From a checkpoint of a small image classifier: 24-pixel images.
Rows from block 3 of a small image classifier, named by matrix and row number. Rows with one number belong to one neuron. Each number is 500 + 25 x the weight over its row's rms, rounded and kept within 0 to 999. All counts start at 0. Numbers have three digits each. After the name is the row's rms in percent of the matrix's.
Before each neuron's rows are labels from the 100 images, of 14848, where the neuron reaches its largest size: "responds to" is what is common among them. Only what is clearly more common there than usual is listed. The data: streak pictures of flow and ridge fields. In brackets: how many of the 100.
# gate: MLP gate (model.blocks.3.mlp.gate.weight, 384x192), inputs 0-191
# fc1: MLP up (model.blocks.3.mlp.fc1.weight, 384x192), inputs 0-191
# fc2: MLP down (model.blocks.3.mlp.fc2.weight, 192x384, transposed), outputs 0-191

responds to: spiral (31)
gate.270 102:494468510497516535461481483507501481505487492484539518499465493511515436440506498474559537472530457481505463467504497461486520517502511477530545480471504470493499509530497485494436468503517449522546485486514529525481548482478512497520462570479511516530454499482463481536496488492493523502461504471554504500508543481538528477515545502502517517474483498506444481500450497524486496505497513511512502523561458499491497505494515513516534499495506526522478489490522532519515519509488446497522465499507483520505485511482467477505525549475513532484474507517492495499518506472491512461
fc1.270 154:496504524505493441539519513544495498495468470541507511503503537552473518543480536521464500500467492524489526522485494538496508504481480499500540528515477510516511495457500494475538504443479541484461509515481482425522487486498479457478522456513512482451547484511527526458492536475532517497556498498461467493470481503471502497492495508528491506508544446464540508489517509487542519514540550498481518491435519543486535515496473487522505492472495490499513531478494470532527519459496514497471517509505487493523521502514513480469480475497461491487510492523495481492494531530512482519
fc2.270 156:512479501477505532450525491470509477500509482430484509497477480480515486458492533481532545506547506488509494484536516479484497525507517512513484486487480496499506530518495498503468521539545458502537473503486476530477547510458509532523483558504503531539460510480470508528476495469459436500464503515536541502486495541534480496503541509478520513483475516525441485512489474510459486488480464516501456522591467513495489486505520510496518515516518538508496486489481526490498501526515477510509485475494495539487483526457480482521533537506523513504483522470492495494552491503482530469

responds to: waves (97)
gate.188 045:498516498529479506507459504504502470551506483538465500523480489504496499514488474494483532550414495486514512485497456512487496531453485494483469512521511522503532518523510505466492517478518549482480518477461495477464511521438532495468500500476508457540514526534498524568442501512532484500499515496517434489511583511503462499515509487463513479514524458504474519496497469501498497499512451511513507471521521459511516505517497499512498505503492495451460513506460500552519497507509473500526504505505517501491458524529533505442521506545486510538502494461488511491505476479489491503
fc1.188 044:468508506560563490519466474409514505481469502505513499507476516478502487521508526483513498464508487499503507499508529522504532483510465502509476485538495513519536533489519515528484486513446512533498514475517465485527480482514481489477498508549508473523480474536499496467440522527482522511512506485493494513515559485528476497489465482516478518458513446476537518478516455473512513544505453494484483507518493497505549474492511503469496516434493550552477520527525493496492547517523511476483454496487484512525525554469462496533488512497530507527489490515509481509522481487485489510
fc2.188 044:468511505509508512497463495494470457496493487467555541493462552474540500505526494458499519495479531497496495488506501518496536536490502440497505505485481517498494548499549498509476478477481518527485495493463510506482500491533520461491509494505485478556507487482498418491507523487536533523522499431494512525530570476509499510485477476451489529521505497545472509504474452501510495497512488497491504524519537489480516535507532518500473526470509508506529463542435470496447526537475495467516475492504517506502465520504487488528485494518498522556501502551508503512522524482494477475

responds to: whorl (63); saddle (30)
gate.156 171:509493500542553517488531480487481525496486487502505504503515512470513524500499486474483495517552475485505527498509519536482490481539515425531479491509495477470456482492489518489522480524494506472467459479518502488504515493454493501543516530575505478491517534489535467486527532459495494460501548532525497503475518454510505459478531531530453470550482528510465521465500488549518460495483473521488481465496504501541538474510523479494524506531486459536515495494480495465476469465499471489456526515519468538514473493542495501485502494466491502476525452506505512535528500501484524495
fc1.156 183:502513478567513520508509503421487565488506515513530461520503548439501545500485485494490549504526427503484551519503503528472485470509514470504478463524472494501459501516509532492527522500502496495487468490522484479493503482501450444539489500524503503482502534514513488500490556477537538496487505539502496457477514439480474491520498487514487508510532514510511477475500479525514479500474490514480485471488534476542515487511499514523513529508496470504530476554467495491467519473480489490504513503519470508535542467511448520496506492477499495493531468509492483533552485510494499524
fc2.156 170:485478503502547547506520521475505528512475484487492492505533518530526503505508502464489458529516496499494490519478520499498472474531488483547520442505482486476459502480464483492537465527515512514467483503510480478495491494496512475522517536502499452541523536464469498510485507473520515459511542526519471535497481448491479513535527502546540493519457558488476502485511481518505501488471484493475538474487505517501541447521549537479510521485489457513495489522491474437486499492525467494448518553523527507498446479544497472471512489490502535461477473518497530528524512476509483489

responds to: high contrast (85); turbulent (78); fine streaks (76)
gate.256 025:481464518489518462523464528487519475489480507498522527469505535483506430537556493494452515491483546531503481491496505537529466490472499527477481477489484499520540489479451478520456487462448503499532493523544475508472506517528512465484529522491481520535493461536508478543458455514539527491514536469493458519498536488489498497486464487525490520486500496481537484485533508476514511501505502484537528508492519510492537526470545522485494485470491461533495528463501514521478513513501531445484504514490519513529486507450517520547484519480492495484459517531532494483504499448495509530
fc1.256 028:540519477501529488514486510507504544511502509546519520542498535474489515484556525475493538491451498495491497485488503504486497500500478513494459477500473495520520483513488525515484515488494520510482516479492515529512493520468500424499455498528513533534482528523495517520408492502490522484480556461502473555518520502511511516448485493501453513465514528505475538505487470510473481509497494501505468522500535491547522551467487515514524468532496489519483508466440478474525500505468503440506546484515523503516495499512476527499543520521523495508518452491489511519517475430489477501
fc2.256 028:500517501478510487510501476512523483557490500513513535497487495464514498536556508490526520513461562517508473494471483533499476514474457475492440484481459487541543489510494504494434473446496514527504512443458506470467488528502534523507500468493482493508507446516482493533503496475483507507534504477531494527477529497506510513490500467495486474482491488533494513502494500536495480530505515449489474526492508478502461503523517491487457503499530542480511524502448489522445522505534531529487482478508521485516513495490499483524503500482489531550488517480512485520611483477504502501

responds to: whorl (59)
gate.212 116:499520494464530505510466556448521497484497507501506505505512491463547511504532460475508471488531488527513532533496517510521513514532483463535543463570545496486500471477481536453485504486517515502487448496495532451521518480515497500526480498509477490521489557529545500479528515481493489506493537507509492534533488496492479494497472486512455506519501524507467539468523486540495416503508456480481494499524514469503516546494525505489481510506550461526483502490529498477482500499466515494467468475497533508528483494510495494526506526492539495496506450540500493489505478444508505447
fc1.212 096:503479479511470489539499441540525507497479538513473506522524505520520516499477504503512552461502499499493479521514496499492522468490499507510500548469527472585490476520520483514501488538510502487494502482495469515499484475509474476492500522499501468485511482542481444510521484529494517518499464497466510507481543497495521508444517513482562541515470488515468479500510501523457488461472544496512502511480477514468480459483498520505509476542484504450524526503517512520490467510516518515493510450489501480518507439451501510497512459493497485471496487486524494519464517615514511503
fc2.212 088:499528489512474495525465542512496542463473510503466503533498501516553517481503482501499516487524499521508508544543517544478522487512462510492523499530466477532503497526517524474471505502536498517505522455496522480518452495506469511472498512445518442519459491506473496498496494465557526505497525521506502495462552497498486514489489513496509553504506515540496517488490456493483475516513457461489461497514483480514536508485499508455457489538493494501505463505502531516409519532548505483518485461505484509513526502481473506485506533471448457533503473487497479524541535465498485515

responds to: spiral (37); turbulent (26)
gate.194 143:474499483484444497496473528491516557477494539490502516524471526465536532507494498492496472498538495546499504485546520486519536421500484493525503518449526550517464482494485528515484542540460509507481489441481508508521490530472488553489528510461489479476488543500499528531497480514461504505495480490490517472514536472486493515513501508514460527496511463483530503473547513497461476487512532509508559490483475532477522542469501498462486495539486485519507449511502505496492462516538486525501532505525462471519507503445481515541499510472495501479495507518494468506493545509529504494
fc1.194 151:516499525515531506476504460518488477493492512499529489484521478505503490505533518502504542492472466459503492461446519535458488531501525453488511470508505425494512492515516533493454455503517475476511493529498547463488543460500493490552480524524545513491497460497494476496452496499475526449481526476548501516453474523521517459481512519472534496523502514505460500470468495519556525515475471496519451517512521520531487480501488482514519550490526544492545494501501479521471556455496488492472466508507488524494492497505432517476498518490511501504510500497519518503520487470520488511
fc2.194 141:449516476586533524471489552471516516524483503471505465502486482474534499499503510492480486516499460517514508513547552505542524472488480484529473464462483551513479516506496497507484563495490506476502498504519511487506494501473452532504524497526440504485469462496467526503471502520529515476487476497509525470473540497504493536500520505488483525513472486486521514451476515507505485496486468521501525497502487519539497482504469470457523516528505517530461495503483531462500539473506458503489537462533494496542527527460532475548518524501502488489515507460476519533454497536499518475

responds to: saddle (39)
gate.299 021:511465516515494484496489543494486528524526472506547502496526536490478582512532514500513489521494451531516479495507477492508545480545508443497517527470507474454518470490520491475486503443498511487522479511518533498514529465506489456524501518439509515479486448521498558524517463508479509494500496527509485475514510495514475468504527490517495532459506473485502501532540529498514509492501473531477512525487517535515479516513500517466515499487498493482499472475568489509488485467509478479485499478509505516536495477513516481393479513454481499451486505506493519490524528468474491479
fc1.299 020:515542492502472538521479501482528491485517490511503481481558519517490568524496452502505496541507536491461511534491480519523525534508530541517464466541519478446500539513517503482495501501527508527491480493560459545471503518489465435483513471513468502522532463515519474511501490498499482503501513488493461524491489499510491485528491500507471494530499495504508526526493479495541481491485485496455496529515488454489488515486530571540508446513511485481493486504488525476521435463448485462464539488499502496495499500515531473545517526524535501488468493498473479491495508515515502547
fc2.299 021:521509499497451521472538529467502509516508515469536495468488520519521478502531517475497457489468527483489486485436517499491484499467440528491496485517482514477490505493479504491513430443491500513512503596512545541480495518474528449447515497510468514509507498549506490523508515512453504504496532505524549521492462505500521512526496500486473492521521478490538477515518523512553528492470524520488557523515492514491510476521522468478495488489484500469538484452540475481519499485520488496495517502479504490532499522503509494485546499472529531463513510534501455455520494514483486501

responds to: high contrast (84); turbulent (57)
gate.230 024:505535503510489497500469527502538478469470457503470527510464502499510467515538484497503532542528517521519502517510470500471519501502539540489490472498506484474556515519461477499475508542510471534522483521476495511492514501530495500501529478506501523517470446519539531505494497481521548471528522469492441530530524506481515496521467518527479527490525472473523535453476493509513482531480475471517520487465501496494502527540507526535427516451506501533470480502529506451488544471484516499509475486529468534518501503485537493512451489478502494488459519472528483508486481470508505575
fc1.230 027:503492484508505554487525497515530494482516514458517479478481511475505508494507508478484525500526450466492504520495480499505485486512507504538440503485464500401506558494496519486513480532519485496506516498478477470484477499459469472531495483523484537486500511479485501510490507522510529530493501541512563542493446483477489514506512493529506489484539565483454491502517495497506508472502526482474503489500470506465494485525519532430484494503497503539516477444470493486503507494505523507532541493508495430528519530481504457532478484456499505476510536560514495536511476510511535493
fc2.230 024:462499499547528510498515513473497504485456460514458480519488456524501502488452482504511504507504457505522510527530487492480481489509508509495483487503454459496484503506489499487516496469551486492475468594530531491505494488481502500525509531443461505507495490490510527512469492514514530480487503503518445487544532529534480512483502541509502460504496521491505518488499519521458483511460472487526541425524502485510528500515504579496509509488524476502469513525481506483502501444494504460505512541489496527489457501516532499502484506508510477442503479509510516482481522448531548539

responds to: source (42)
gate.294 023:472516499511542519508501501487497525513488448528463507508483488522505516491493496529476499489482571497478476500526498509482508516466530514512427479536472477515523489508506448520489518480513489516497523441526476462491500510468468530521511523498486496560492475537483508481475481493533537496512492516546517500509512503502488506520484536529512496498513468509524503507464456502495471529493475469520546503517470477515459418481513542515497472534510540494483486559462502517460499507477491492464467501493483530496497505516541521548490486568517492528492484449501508494498473490523542503
fc1.294 025:479512513527540496491504501467524514494506480513450525537524545494449508508520455504494454483506505488473477494513515480496507488493456533521489519487495512526493493493510467499465522473483488517516511511525547496508493503517479460539522504504468533503486494537474515464559498496505512494487447503523506468499529516535448478517487540551447475492511473501523469520505453498470474527505487511490515544496482492510478490466470491480495496529483562518459496523439526509488440495477506463481499461501510510552524505531567514512523470523488511542522470462499491510531513506489518528
fc2.294 023:470504514529465546495452474470519513526533506529507513491487504473484481499552527514516500511520486490474470497510493467506470470503502480503482493489544506492524491474516447568470519497438505487501554415466515491482495453472505553496518485498482484523533522502501513485550489517496461478491490536502468496501514502551457481499519519477492472492496540518451504492519502493496503499503507481553501463509503494517491484480520505527528497514532498494490534510493456517451499535544506532518482487546474469493502482537452493496486489535498533519499494453530535496497490462514474522

responds to: source (93)
gate.266 129:500514514513469497488486510455459501503519516483442490554497512514503466505484501500499472473480470520493522484504468493498481459546499535488456492523581534501490518511517468529514512499509512521504468523510499509499479509500513479495514517521541500447500518486523518507498526512468456492492501534487435510490490499519471486539510500475526489508473537493530488505527500502503474482449510509477456482494516456486536488491535479558526483484510482461522529487541492474538483487514519478494526529509536523470512548422489536477467488481497491558512484479520552487539486498468488524
fc1.266 123:532537528498496504519477496434482505504521510502454492510496499485478474504478489482493473508466516503497505483475472498513466490511489542473440472528574496505493505520457482508518520477517510487523479532549517526478486507477490476509497543496543516484493505490506518498472542478491461508509499525484454532522455480519476507537483505499519480514496558498548483494516505519508476485434506496473460488516512439498487477466506523558537496478511498492516510522544512458517443498514523471487517528503535501457511536491505524494476476524499497527506483523539530466558464480487490512
fc2.266 126:469508490464449509471474497485452506502514506502513517504499519478527490523516498482483529516536481532487561500524500528493494522460497474485516527497487502508515516523514533510458505492520530500492486468497481500461498480513501552494505488550483498529475514538520527493541474472507515512488515508501520438471524493467497482498497387483471506458498473518476515497467498451499497505535499567502497526485514517506475538534501483517470523490503494489501547486424481512452505535508483478507504455506507461535524489491533495520508543484513484509533520470507469532520484497526507517

responds to: spiral (57); saddle (32)
gate.323 030:522520518433512487462514496497545495452524509456524509493526548519507507509486478512483428502501505514493494528460518506519508515526486462523546504468536471500461493456479456486525476533502496498536504477467517529491485513511483474510518508489477500486505521438514478464519483530495508535496506511475507554535435520494525493505485504510508527481479565478458479511543512508509506473454522503534528500531472510502511498520471470443523459532514479541509491483576521504513483487489538500499498468503478506497531492493487493542513523492499487481492506547492465488482506499510506511
fc1.323 036:502478496545488526493518477491480544492486525455483466515488511503529433489513516472513443464493478542483483470467544516518464479462504477498466476519589466501479502476466470478545484490512513508487521464500492511466502502498475520516511525503474508507507512548515447517491485525530520540480534509515482547507515518521490506498489476519501492475462513484501493477457500459515503501515503496488527485574511486520539484479472518521527461536494481533486525494510480474511482484490514500461483527465543500556474514486445524524512476514523500473492489493503471492507493517482502455
fc2.323 032:484501529463468490456511506491500525477511477489464553459510519514502509479509409485483505519485487550505510487499480483482523492499493507497503477491497520512525479450518505503475496503497503527487515519487530474519518498484468469497496514543505524548500513523543490470516484472414510538491489478539477491490487523492444513546503500534520483458502542511511516527513472535535522496515459498500517519465482500511511503500502525512480533498463525514511531468542499416532427513498494541473477454485531499487494463497514512500496499497492504515489495463534511487510506543516516533

responds to: whorl (75)
gate.17 128:497481475528513477518474474504542493521467495507445530518499484501507502495476541494468483527475520496540473518518494502533508498501502444515476487473511481506502487470495524497478486495494517450472536477485499512556502501454474546522548488531486516491513479518480516482511489525471495437527501501501486515490515515496500502463528580484497467557482484504499581429477522499519490504507489506527536483500447502572463509504480502504494513511507537496487519473511543483500481506524482488457512491498512518516489514513503472511496483512501509505487425490506488487492488561512533474
fc1.17 117:505528526480518503526524461533479484505495487522503471465488483503472482537518485538533499511454527487479484493486515476489478523526494492473511484527494488476552485525504488511502471526502498467524501472427510505451482516525508482451486536491497457514489508449538498480510503525527492553516516473521525503526467510477521503479507505507457491457530485495465494528498492495481512505538487526465499463469518543483478454521487497502466490507538464513480475466509489556501487526476498485488511484495466497462471514505460513511474482557485524519485526524570470443484527498472519550
fc2.17 128:507461476499476484481488504471514542515488495445528501498507506509526509467517529504482487487499465520544494520513488507521529534511491485561513500487514552502466475445524519471515497492513543509466501505527506494572526480496479506543514453519494552497508548539460508509506470523506481458477469516500530478497511509524454504524507486498543544542479496529505529470487508498512489490515501485506534468509456459529458543494490475496506530489499519476487514475489509491514486491506510509504541514454547543522504479489527508491537516494512486488478482491453532538472461499501520429

responds to: waves (55)
gate.143 018:480490495482501494519489505541499525501481507468516485557487530533511506493486472514497566501452524552507481516522498511489538514543484486460522472476498520499558508491515531490504493505525520535471467495473486504494516511498518493468507500467525490505494500450497464541519499540500509489531512538510561540512540500483463507501473525481512513455548484529515487530527509531452486498536497483506473500533472506487467527517444507489433571498510498470507444476506496492478556510480474505501531474478507489497495460494474499496481483513482494530456522507496461522468516487475487496
fc1.143 020:491488516500537480503484475477530470527481466556529541516463535475495489498518497501482503539465514463524493446491488515489490515468505504485482500526478503480469524502480492522491571499495477493534486485550458515464495529492507431463539499466502521524485490520462534452464525481577482538498519499453504492532491522497529478490472503472433521504530526471511510492474501516477524506499526505483456494482500483531504533474495456528538441501446520510474507500463511499500505521504515533501508508494476525484502525517516450535499510510467470503511485492512480496497518505489499498
fc2.143 022:524508518458488495455531491486530471477494502441529551473484491512489505523501477479538450541515529483493493490488531500507452493547530504500477500492479520519476516496500519497520487536529466472488480560529473487480474524503507489542493460494466532534469528473496496520453488500486513542464534508479460539554456531473516521480485505526499498488500476475540532489491525403477501511482484515543528518499472516504505502511505459462488466484492489555467447494475478473503506531512521492488493508512514536534480527512513499506507482502505501482481498526509467517509494481497505485

responds to: whorl (70)
gate.92 149:505504462493485506480508526489485485513494463488508543496516483496485534461481460492466503535538511526528544519494524488507531504479537507518499504486507505487480500451494527522551529472507540494470513526522484518520503515509479522526570471541486532498534495522477506491513476477492535471518472498486494516498456513477476516527456502506521451495448491463540509499449492524522493468465506438537544522477472472505508532503462523510505494526489488542487515524488535460517477519478529500482507490505509476488475486553533476494513513519514456499498468469490498558460531548513498462
fc1.92 135:503478552486547472516506478506501484502502511506517502493552493497491476552510497526536460452468510473521497518513513545499451512502432510513501512515495517505523495506491448454473441523494499487489470481509497514481467497514544471439476519514521452470523536503551469459481503520528462538502515475497502504501495489492526470467514525492460512504554515517489515523486500491493477509519505527436520475501524512483514438486520475508526501486503503486527493491523466494468460540503527451486499528444504523478490515503509499514484498512462510542477506503547521485485483491491523530
fc2.92 150:475497464499467518470503532434497521519479478445505495497509519466517537487520443491475485541521483510491514502495498501537481522506514493505508465477507499467469517465513533523522538488504537490488545534551514532519511498502496492524527454550460514491506519509470512524486484501480545457517523550494535512496462498503452508550476476501520494517458450461503506496511516528529522465457498477515525528496500497508493541505470468510486501501497488492489491522461531485518521504461489551494494491526536475491491502507538489490518519473524476452521488462471451554505505522514488471

responds to: whorl (27)
gate.32 113:510517507520505521486535516543523472491515483500530524483479447496475529505517475494510479568460539484526486509526507514467494532478500478510501519505442438473513479512503537472496505491507494516494497486448475476506488511483486495530516504457468457519497460479505485488453489484540537496494509479549510500543491557493506498514494496501483463515527479487511508516500492490477502501504511492514549457504496556497473480519488527476499531495489522561496470539517467529511487494469487500504499474508470503508470505581512423484493520503428505503487506510490478527491540532492526500
fc1.32 117:507507492472548521493513513556524448494494479488493517505472456506478479494522503463510481564456528482517480504536499490486493533508502448508505511501442451480543478504502556501491503513521493511490508508445478492512485521464495498537513496492481458523487468490510506472443488490530523478500516463531527492532490546504536498461511491514461467518498493488491530497520499494465494505518489494506554473502501585507479482511493490479494501498501508570457511478524478523549493495481471513511523497510472520524480505517522433520492532509448514512493493517478504502496538529481524507
fc2.32 105:482487488515450518470499506467466528511516522455477476511526495531530469492510502492498504463506441536531542532485506517530486483521501549526509500509529559490480509509504490499461497499492526533477485506507466485529454501513531505501505458514499476459513544528491521531523493530517473462465517514494458470461503481464467461548502447493544499496488546522500494507480503467497488496525493477488475493497510449509517542564535496485518534499481479471532544511468465471491524476502510521524513497477543496539524489474469508474514518496524504551515492465480491545490480507504513491

responds to: whorl (29); saddle (27)
gate.134 052:524487530521526488523524499519488518502470502476549463488491485464526507489471489500480509453462467511501477475474496454543570547517521484493517513493534486482469531511480527497501500455497492507499504527521470474501498503479508455478479538508517544475503519497506484508504517496446488541486479567479518511550507496516498518529493470493505528493502523513478487512446499505491541520512537506467497523519474473561522501459442539533534445520498506469503500520487519455516519488478489512488548525472515482488498496520495485453526476487474528495511515513498497451472499547507468479
fc1.134 056:437484521480535526489467495465482526480481508507502506488494514515481478511524491492499568569504464525491522542500502548536426527494487476499517487485539480479465518477478542489524510472487479456505486534487498520484525487515491485471498472510501535494530524543519456505469463476499517523485542491511508505491510522485481490456475497526478521438521512493477482503530508526533520486519475541506536488539511508486529510475504547495482460525469490546473490487505510475523492505510524488513489509478483431529452522522481468528499508476524493443512493509515502514537497523494509512
fc2.134 053:544516501481483497505489514440513511514520473498510467525473510433504489507508468529490492521471544489501500514461507454527533504533443491511515452474474492468538473457520502463434481485494523521491527461504547564501510533464536509502501460512497470498525513511499497503536502541479450531538497506531493495535478508478481495519508466526509520482526495543478515504518508492489491479461494516488474449493531497508501503483469485516516545530485538528500502465519513454486499513486521469488493495505520498518516494533503483497501506437483523534493518493489484474563520460507488516

responds to: whorl (31)
gate.108 150:501493547494504490512490506553490531505517488479509508485508493474545512499529490491502497493499503526511495437498538508501554497461521455516498472476514535497527534495449498484508543540494504525494486468498490450482506495544467507567485493478494511498485453505509535524506468520512504470496573485473478481432505480527512534513504499496478520523487502514486517444528533507503473520483450494524519461490513518536420543477493465507498482541477520496476515479482498512449513465514512486506503497483500528470499452494501538474500487493512505500509515454520527500523534494525464510
fc1.108 152:516491525440498480490496512533486483484487464500502488433461476518496511498534480518497510500522474526500499453464519443496498498485527514519516489506548528492470521484500493491544550514491505549516517480495467512496494498578477489556489482469510509529500561492486524487516500521543461514493497520467524476458463477554515514550486481548493501499472493510506472507536565486530514516477487494550507517480511483502450487475529494520523461513462493483469534505515516542484494503522509490504499498486528545458514463486485521492497497523519497482500495491499492495517542490514451499
fc2.108 138:532499473505476512495501503483496507538512508506502492461527476503478475490548480491503472511495504518519515526481525463528480491482509513494523475513530502453466501475451522503517450499523523493512513491526477525489456534536492529492530476489465505498518518533506537551498511482494490529526511462464524513498471486474498529512459535529476520480506497486526505522485518524498457478494500474489477551497461452483471526503536508490502479485581443492501502508537511525505462543503546512524500461463513478489509474555487483506503521537501530497470466539524496505453481464433511472

responds to: spiral (66)
gate.287 163:491506466508466514507494520503540508523521532477529495490518484522490523493442505479513507509522456512506521562505484498501496472524492481505502483483484500518502486473522503465467464492522519486518516473488510540501504507507480533529525475475502480507500508475491525473519482519469463488526417470519503493508489519497443513527485474438545459504480482474528500511501519505506479481508528488551551517505452468462498474503460513425454540489540489492500478549549536545495471512509518505494486495525503491475493503478471514521525521514491497497471493548506505501478515554495497444
fc1.287 186:515504495411475502497469518492507539482484500503550504507452513468556517509523495449474527511523531523478530490507517487524514512503501491533510502475499500515502500492478541514529558524478502496492501461508505484495517513508486499528505480502483531522485554514488522534515481512499536477499509536485527487476471460486498519503504475555499518502473516472488519447542512500510494503484514530499473495511497498519474558505459490498476498533496479538479510457467510474506509523509466524481552463529514485541500454492471494491514531482545489459511490501475454519524516414538497502
fc2.287 172:476501536524515470509504483537451493474534517492497508558534545560465489530460480532451520485461507498472496463512507526486498501538522479492510528497498492494490500521509495503495468491474507532493469490501493498489518483502521480495490524482544456491502489462515435489498502507524488471468477482510488526510542471518533489494512556474523478569500533521489460514507457487493560524525490507494515503507545488485499501503504527510540508493446497499540483514519439506496515488495468480494474543507490555490459490493467518509487482468484496485515538572483514500500518521490477523

responds to: high contrast (83); source (32); spiral (31)
gate.147 129:510514464511504526514534515517503479454489513536486522496530528479524513515549487488524521482486487565468472506496550465497504524493479496510502494500476511479531525521479508497531501516509516492497474459482506480521502537476467518532473512542448526508479480530490475533491461481502521494521537497476470515512477530510448498471477478513496510508529521484457505493467489531482471481509465493527507538473523525504484486480518542529532530504535476492528515487462474466479495499472510519456483484513541486547548456555511509424487479513498515511492489458513502455455544500484470493
fc1.147 148:488473482514528495534586459486538477478486538537492496476544504475514528497502511536513463520497486516483455523518532478533446490447507488539448490492505486475542494484502485478551514497519514497500496473477468502495505513495480521535496500532448507485494495511477451546519483553459504483497542488477481484542476520513496508460512485498488510502508468466476488477463539507499487487495519514531540494488516536522468450513498501519499520509472527482535496499502491475520460486491525547468498481475520511539501463536484523471487471519541513464486511494510472456498513513533505502
fc2.147 132:536500531518476505475450506517504511549494471476524517522451475544492500497452496463487502488489508489510533512457468518496535497554484500466540472515528493544508500499537468482453465484462473506507496506525499534488521483499511520481500496461537505527527527480494553495484481490526457504498428503515499509465524488491500485540509500528483440505498490524519510505478459476519521515521516495488487494504500440503551529479493476492475495493496503511447508534494506525502524499532467507509523514514484485460486566502472465538513539515444519495484504498491490542538503469461505505

responds to: saddle (31); spiral (29)
gate.100 038:499461492504500506517531500480512471515493508549514527510496454508504475503515474484495564500475471532513464535486488496498468474432488568509506506499526545504523508498483515472511532517505480530500474474515487495507534506501494453488504493510514536528475514564476480528442483507503496479493528488487502521507484495518493493485494497528507522500550478479516490479493523509482496512468540499528496477469523508464473486427507544523519509484445492492563511466543519501511482500509528470491494498492514492491471471565529493456491512458507506463466523508523515471484512516557495446
fc1.100 043:461486483551543487530515497505498512513505513537509507484487481501500474487439492495504521487474465533470516496499540496524472498478509485546471481530529509519481542496488478507531504502529513457485502419509496579471514504527514478544504527513478478524497507486520449540508525516552522496477487440516514523471508491504543500507475503476471502489506494471468489450520540476493511460542531519457464489508532464489487508535487503483524481532522452503522532510491482509531509484523495494487523477498499529505471479446463522530488494553480508476523486493511498463497514485481500498
fc2.100 037:510542526520487492531511503526486534541527546511478523509508526502505449507497507494495511490454545520499491464478547534501488464440523540500476501508474504545501471509481549498477489480533518519517515471519505536444518529487446535527486488457515493516505466496491536512489504503536498495510488449490491496460483485463496537526520498484508479514513535498542485493460480519509471531522534423437469531466496425482439512515509473471491487492500516504513470483522500515516471500486504513499476490493537473477524507475506518541499498500504515502511512513502484523512484517510517472

responds to: saddle (52); spiral (40)
gate.13 141:498500509487497523476521497521443495528485460506507525527531506482488523460511527507483530501482488489498507479482515497486487489552549483502486521470521479469494502479502491519510479490508518468490447490495507516482525518444526508528546560498563495475519516470527477505488494485496465470511490512532517570509502537524486459468495521496465444502484515497503506493517472622483473439493501497490488499470518514500527493463488480525539510528486475533539510493480518501494486470500499495465493537524458488439465496508481484476489515487472505506512513513518502528501523511500473496
fc1.13 140:527539492466494485536493474525507476475516516515508461480482510533468479527478505507523464494497539484487481510494476494507486512510473525442520499524509502520509494530512492493530475513521472521548535492492488493501461492539493468427440500480508473541470497503544489471541513520512479574495487495473470488515483476482525522483478503509492491467538485497495482539506520429496515542520520490510507533520512504453480469518512513505488471448524504488486507482535498510523461545485533490542502492475510513506504497483485515503465455547496487538505494524553532444498494474477495533
fc2.13 160:467486544494488536477529494518464502542496455475480554511511516514485500487476516487498508514455530519488529480503515478490485491535550479508464539456509483479478532481494484514511477480530530480480500491481501527465519531450535515536536503485535500471509505451525475516473484510495462478530511468519466540493534567507460485495522529454501441517473536480484506486523478514510501469497499487497499492474512489482516502473493478525544521495491485556516521479466516519476491477538493520485489542534487532471451496507500503462515520476476509533466481494490551522492542517526475515

responds to: spiral (48)
gate.335 035:528506514510481529505532518543518544481530493490494483522499539497500502506515518495500462542502485492502508518455504530478498477515539507541519506513501466472477497508519499452528478522517479482494454557449492492487527512483470436561489502458536536536511522467499497474554516504506465508514485520514519480468480508498500475506522499517455462520510594536512499482478473522498497490502469501479513484478495464528459508536489530505504510488494495547481454514474490498480443464477501506493516524514485513476491479530471510461509504506465504503466469536511473537482525512476512535
fc1.335 037:492492481447489524492501510497521507480485481491507502487558494532530495487523482479487434550502598509497494505524476527492439527457527546502503531492536442516461525524506479480517528513530462498507497545523479500459501509532512503448495487460502486535505496482464460474545476487472499489518469492520459499514478495527522503548480477501499500510471521519531528492481483493508490497489528480497540512533484508448510475521511493522467474499491505522493497519463489459466453501506524517516512531471539495499462520528550513501505512519527478497495493499520483516494483459519507514
fc2.335 036:488504501431499499498466497506482462472489549516500518532492496479497471514502493485510545477496572468493485534520492507498474529460462491505511528493470483491488485536486511537485469491480484503484501466478472552509500541481504527450469503471548491507519548513505485500531511492488533515503533489494524508504538521505508496473499482500473498515484509498479491501512461527485473499483526484506450533511467457495508482488571520508501487503504520476459501505479495497525467557474472547489498496479487473541439537493566483524497510530542490519463426523518504531506510513498503489